{"dataset": "struck, bounced, scraped and rolled objects made by modal synthesis", "train_examples": 78125, "n_mels": 64, "optimizer": "muon", "lr": 0.0061, "nesterov": true, "orthogonalizer": "newton_schulz_5", "steps": 5300}
Rows from block 3 of a small spectrogram enhancement model, named by matrix and row number. Rows with one number belong to one channel. Each number is 200 + 20 x the weight over its row's rms, rounded and kept within 0 to 999. All counts start at 0.
After each channel's rows are labels from the 100 clips, of 14848, where the channel reaches its highest value: "strongest on" is what is common among them. Only what is clearly more common there than usual is listed. The data: struck, bounced, scraped and rolled objects made by modal synthesis. In brackets: how many of the 100.
# convs0: first 3x3 conv (model.mid.0.convs.0.weight, 256x256x3x3, each kernel summed), inputs 0-255
# convs1: second 3x3 conv (model.mid.0.convs.1.weight, 256x256x3x3, transposed, each kernel summed), outputs 0-255

convs0.0,211,178,205,188,154,219,187,171,183,172,233,203,168,200,202,203,206,212,180,184,200,189,179,201,216,206,197,223,186,179,172,181,184,196,174,181,166,208,186,229,205,169,184,198,197,170,198,137,164,177,160,180,179,206,200,207,200,209,207,235,179,210,200,214,180,200,211,194,162,183,206,198,215,175,216,147,233,188,185,180,214,236,195,174,187,188,179,234,229,172,201,188,216,201,221,190,196,207,188,206,191,163,223,200,154,188,220,184,207,201,221,213,198,164,150,189,197,218,184,181,208,197,200,219,246,183,194,208,181,226,192,210,182,199,188,200,202,200,208,199,190,208,192,175,213,171,164,174,222,182,215,200,164,209,190,196,155,186,206,194,204,184,185,263,193,218,218,179,204,208,212,211,179,198,197,200,194,209,204,193,178,182,193,227,191,178,187,152,215,193,216,195,220,177,211,194,214,180,226,163,211,154,200,228,217,191,231,208,204,208,196,166,215,220,184,190,194,182,207,204,200,206,197,218,191,177,159,187,200,200,206,193,232,170,208,213,196,194,178,193,176,213,196,222,191,199,152,188,220,168,193,165,220,205,164,194
convs1.0,193,254,199,212,205,204,205,246,216,245,176,174,221,191,206,200,198,169,238,224,226,189,192,192,193,194,210,186,191,173,189,214,203,190,175,233,200,211,209,200,204,175,206,219,182,205,205,200,225,230,185,200,209,218,173,215,226,151,209,205,200,188,191,208,199,204,200,200,208,229,200,166,217,210,197,219,168,172,188,214,188,178,218,210,225,207,200,172,204,198,218,187,187,244,196,205,200,185,195,163,200,203,207,170,197,220,181,233,200,186,164,190,168,227,234,205,212,212,221,213,214,192,252,219,186,200,207,231,168,168,205,200,187,224,215,208,182,200,209,190,200,173,188,211,178,177,237,185,192,165,158,224,207,200,200,189,240,200,193,165,185,184,270,201,180,191,187,214,199,208,220,173,193,197,192,224,212,249,217,192,212,200,204,207,166,213,173,196,184,198,200,169,185,235,215,198,200,201,215,195,161,259,177,192,205,200,200,164,209,192,267,199,192,200,177,196,221,228,181,236,204,186,172,200,200,231,189,214,200,202,199,196,181,207,200,208,217,204,232,207,185,198,207,200,205,200,239,198,186,195,191,224,229,205,205,208
strongest on: rolling (52)

convs0.128,203,169,170,167,209,165,176,235,223,226,207,188,209,197,206,223,181,205,143,190,236,175,157,214,210,181,174,235,228,189,196,184,227,211,206,226,160,204,175,196,200,235,200,203,197,193,190,224,209,190,208,227,209,189,205,207,178,200,217,215,191,183,233,207,221,206,207,231,199,219,206,185,246,205,173,194,193,204,173,199,176,215,195,191,203,186,214,254,250,190,196,207,243,214,193,167,234,208,200,189,200,191,191,203,187,213,216,218,244,220,209,196,200,201,192,202,206,214,170,220,211,235,188,207,249,200,211,200,201,249,172,218,224,206,181,190,205,242,187,231,219,204,191,224,200,186,212,157,214,206,176,200,183,166,227,260,212,194,201,198,201,205,197,232,207,179,204,224,196,190,209,201,192,205,215,192,229,208,220,212,188,191,205,196,193,186,213,164,222,224,200,216,200,186,196,207,208,213,193,208,226,204,196,199,190,201,251,181,192,199,201,209,197,204,242,196,200,193,209,190,209,168,217,242,196,175,200,212,200,215,179,189,227,176,186,230,232,197,202,215,200,215,204,191,207,216,197,220,255,214,182,184,237,165,217,193
convs1.128,236,217,199,193,187,164,210,173,219,227,180,167,193,204,195,190,205,188,204,205,164,200,211,193,172,220,211,152,204,236,230,177,218,189,201,200,210,162,195,195,188,217,200,188,200,190,200,152,188,213,185,162,187,195,170,143,218,175,183,186,205,194,176,178,203,162,209,165,187,146,224,196,226,209,207,204,195,208,188,213,211,205,240,197,201,212,196,147,195,198,188,174,169,201,212,191,205,170,184,192,244,190,205,195,200,232,212,200,218,158,168,182,213,191,219,232,212,183,218,187,184,155,192,182,191,200,211,213,200,162,175,199,185,213,211,206,202,203,202,170,185,194,204,200,189,158,181,205,201,202,193,211,191,189,228,204,206,200,167,199,214,177,222,195,196,198,187,216,136,191,199,217,182,198,177,187,175,242,154,232,212,204,166,209,200,240,177,191,200,176,191,184,185,194,200,191,198,194,200,222,176,234,163,201,193,189,174,200,183,181,210,163,192,188,196,220,224,200,199,235,210,201,200,222,200,203,189,211,223,184,211,213,193,218,215,211,194,181,197,182,238,240,175,186,194,199,220,186,205,193,160,200,174,221,186,201
strongest on: rolling (57); scraping (42)

convs0.133,195,206,181,179,198,173,193,192,176,212,215,208,192,216,188,163,196,201,222,235,212,195,201,214,193,198,180,195,196,191,243,180,222,193,203,218,222,210,199,172,200,207,175,186,217,185,193,181,192,213,240,181,199,188,202,206,210,199,187,228,233,235,173,197,194,188,198,212,180,200,191,208,182,172,242,200,224,181,197,190,178,222,209,190,227,209,216,156,201,222,192,223,182,191,201,200,207,202,219,178,175,195,183,191,207,227,182,191,194,177,221,204,209,193,230,184,225,206,223,207,237,225,223,165,193,214,195,190,190,194,200,194,203,204,174,127,168,195,201,228,200,213,205,219,227,205,235,204,204,222,200,200,207,208,224,209,206,201,245,205,215,206,182,174,209,177,245,210,227,209,228,193,286,207,205,207,235,210,192,222,200,205,201,212,182,214,189,183,185,215,203,189,214,225,226,216,215,206,214,189,218,251,187,194,214,199,219,229,177,187,198,195,190,202,214,190,172,227,196,180,208,187,207,178,212,197,178,189,182,193,212,190,200,203,188,223,211,198,284,193,217,217,221,162,233,242,154,170,207,166,185,192,186,212,208,184
convs1.133,184,167,173,185,188,200,200,252,194,200,217,183,201,141,200,217,200,207,193,185,191,192,198,187,212,212,215,194,158,190,183,207,203,234,178,157,192,206,208,210,200,188,169,193,200,195,233,191,200,231,171,210,197,205,236,208,231,196,188,183,175,212,202,208,186,204,198,203,252,213,200,177,216,205,164,228,222,223,214,192,206,208,173,194,199,193,195,214,191,193,185,200,218,208,192,216,186,212,221,182,173,209,200,207,242,194,180,187,207,202,202,183,214,217,175,200,165,187,242,209,155,179,155,199,228,222,193,200,207,227,228,206,207,154,159,189,190,225,163,191,200,194,219,214,208,173,209,225,222,218,218,245,238,186,210,171,232,200,220,158,170,192,188,233,193,212,190,175,180,215,177,155,211,216,200,206,198,196,211,214,178,210,175,217,173,206,200,196,181,210,201,224,200,213,212,170,191,213,180,224,172,187,196,173,212,200,199,208,176,172,178,221,183,197,218,175,190,149,205,239,189,200,164,222,205,212,236,200,177,194,200,191,189,200,204,205,195,154,185,200,211,205,180,214,181,189,206,208,168,203,198,166,242,186,215,203
strongest on: one hit (66)

convs0.14,207,240,230,220,208,183,201,202,186,218,221,218,204,240,203,229,181,193,214,211,202,213,216,203,235,211,209,194,195,206,211,162,229,200,189,194,188,176,169,222,210,186,185,212,183,226,213,206,236,163,181,200,239,191,205,211,181,209,216,167,209,175,200,221,193,191,190,176,185,189,180,190,170,175,240,240,185,203,204,218,200,204,193,196,185,213,211,216,209,191,189,173,167,195,183,206,225,184,200,200,217,182,191,177,185,205,209,195,201,232,190,221,222,203,200,189,204,225,192,195,207,220,200,225,170,185,195,201,218,195,203,242,194,191,145,231,219,175,227,215,200,182,171,197,200,189,199,200,209,223,223,200,204,154,216,195,212,238,222,288,208,214,184,207,186,207,205,194,193,212,192,213,204,187,190,217,196,195,221,191,163,200,187,237,213,228,180,209,206,154,209,177,169,185,232,250,182,214,173,193,191,200,190,194,149,164,212,190,179,175,185,208,201,225,195,210,185,179,225,210,210,139,190,150,178,214,211,205,184,212,202,219,198,208,175,209,213,183,232,196,197,200,193,194,184,197,170,189,181,197,198,188,202,191,222,241
convs1.14,192,176,222,201,192,203,206,196,193,186,199,193,274,200,176,166,199,189,195,200,196,200,180,199,200,173,191,194,204,209,198,218,169,210,203,179,206,200,191,193,181,198,224,194,208,200,210,200,200,223,200,151,238,193,207,210,227,175,192,182,200,181,218,178,188,207,193,204,207,221,185,209,204,203,186,209,209,189,210,238,178,206,239,200,181,146,197,222,202,162,214,184,200,200,225,216,189,194,213,172,186,215,197,204,169,187,222,200,192,230,247,189,215,221,195,200,147,191,201,197,179,196,188,195,235,175,194,165,222,216,200,184,208,164,232,200,191,201,180,213,200,197,200,227,211,176,207,177,174,193,197,208,210,235,181,197,196,134,194,200,156,210,183,231,187,200,172,203,189,186,171,194,216,198,194,218,201,174,190,206,231,205,188,171,132,212,191,170,206,247,192,200,207,206,188,164,191,155,206,215,180,216,200,233,173,224,203,204,193,226,203,195,203,190,224,171,177,226,167,198,167,196,214,213,208,176,221,184,236,180,174,215,205,186,180,211,172,211,164,228,200,175,231,171,188,204,217,210,183,207,166,185,185,191,210,181
strongest on: text has "noise" (49); thin (high-pass) (36); mains hum (30)

convs0.191,192,178,194,208,223,190,204,141,188,202,207,196,205,174,186,201,192,220,189,193,200,222,194,224,200,200,169,233,179,165,200,209,192,177,192,200,198,200,220,225,177,195,204,218,198,198,165,183,197,143,184,214,198,167,213,247,201,171,197,203,188,202,190,184,210,179,207,255,186,258,186,189,188,189,205,225,206,207,207,175,225,205,183,203,196,188,198,215,171,214,198,195,204,200,214,187,173,208,195,204,144,188,193,193,219,216,180,196,213,188,191,232,184,172,174,164,202,173,169,227,203,177,200,192,194,205,171,234,179,210,196,219,202,223,200,208,186,187,184,201,168,193,188,214,180,191,183,188,207,231,206,197,180,194,171,216,203,209,180,196,170,224,154,201,193,214,204,190,195,192,192,191,219,200,200,197,230,198,223,205,231,194,245,200,200,213,187,182,196,197,188,210,190,214,176,194,183,218,194,183,166,188,166,205,172,200,177,193,135,200,181,145,170,225,223,176,201,211,178,222,191,200,209,212,189,202,182,189,200,242,189,203,225,200,200,210,191,179,179,186,170,197,164,200,190,179,187,204,212,184,166,117,200,198,190,166
convs1.191,172,189,207,183,159,178,178,252,207,229,179,196,200,212,200,205,189,190,211,165,232,190,197,236,167,213,226,214,213,215,163,187,239,179,189,174,195,229,194,221,191,199,212,193,200,193,207,204,206,206,229,198,218,195,195,206,207,198,185,247,200,200,185,149,275,172,193,225,193,206,203,238,225,205,265,180,211,172,209,178,243,165,171,204,182,214,212,203,212,190,158,219,228,211,193,199,155,189,229,206,218,200,213,205,207,176,200,186,207,199,200,163,183,228,200,221,205,215,204,199,200,229,194,200,185,200,188,177,161,165,189,190,197,190,182,203,205,206,200,203,230,219,185,212,207,176,231,193,198,192,204,194,200,209,194,190,200,217,180,211,213,200,191,209,205,219,220,243,178,207,197,192,187,212,188,223,250,187,215,191,236,193,200,209,193,181,193,225,186,217,219,247,202,191,192,220,198,164,200,232,225,176,192,200,220,201,233,200,208,175,189,212,207,189,238,198,195,185,173,212,200,211,192,210,214,213,206,182,179,170,205,203,183,204,197,203,232,207,188,212,169,183,207,152,182,244,225,184,215,194,223,218,212,186,195,195
strongest on: rolling (44); white noise (41); material: steel (36)

convs0.193,194,178,201,188,169,193,212,164,183,197,179,213,202,183,178,201,206,187,207,202,214,203,216,200,212,150,208,229,194,206,157,203,178,203,201,217,204,223,165,219,199,199,203,197,186,197,197,200,195,225,200,200,197,207,193,204,205,186,176,233,185,190,168,207,271,165,241,216,173,235,200,203,208,192,226,152,193,188,175,219,184,196,175,207,210,210,208,255,239,238,198,203,212,201,210,224,213,243,194,157,186,180,211,191,191,204,148,218,177,180,217,249,190,185,221,194,195,227,192,207,210,238,217,152,196,203,202,200,207,232,198,188,200,200,205,198,180,213,187,227,200,162,214,202,192,195,228,199,193,189,211,182,210,219,191,131,186,180,205,195,190,192,189,215,172,237,200,211,190,207,165,225,247,176,208,200,225,171,214,208,223,200,199,234,214,211,237,199,192,184,210,227,176,202,189,184,187,211,212,159,221,198,224,207,188,202,208,178,152,201,192,192,211,172,188,195,219,171,211,225,188,200,179,223,210,181,199,192,193,205,200,214,202,189,201,201,185,189,183,175,190,211,207,162,193,195,187,225,211,189,178,190,204,189,161,210
convs1.193,200,219,215,212,209,210,233,240,217,200,202,191,194,221,221,183,194,225,200,194,191,201,165,181,226,213,192,170,225,197,211,190,226,210,200,189,186,206,211,197,208,199,183,192,190,218,204,220,200,201,169,221,227,195,220,236,185,212,206,200,205,205,175,171,149,185,173,141,209,198,191,200,192,247,187,200,197,173,171,180,157,202,210,169,185,156,241,188,180,191,211,188,215,195,186,180,216,165,226,216,206,184,192,177,215,205,215,189,209,238,196,167,138,269,187,177,210,215,193,205,199,152,206,215,212,163,189,173,189,184,186,194,188,212,195,213,212,219,195,177,230,216,195,193,220,177,155,223,228,177,205,197,229,209,227,230,207,188,193,186,203,201,205,171,217,189,228,195,151,217,229,237,198,188,173,200,170,221,200,196,189,205,202,191,220,199,200,185,187,194,216,170,220,212,242,177,195,227,177,212,216,219,183,200,207,222,175,206,185,197,203,189,218,217,178,184,232,206,200,219,195,200,206,210,180,207,190,198,249,181,182,201,191,187,202,195,179,212,194,188,210,201,164,196,234,178,190,201,221,228,169,191,206,182,207,198
strongest on: rolling (46)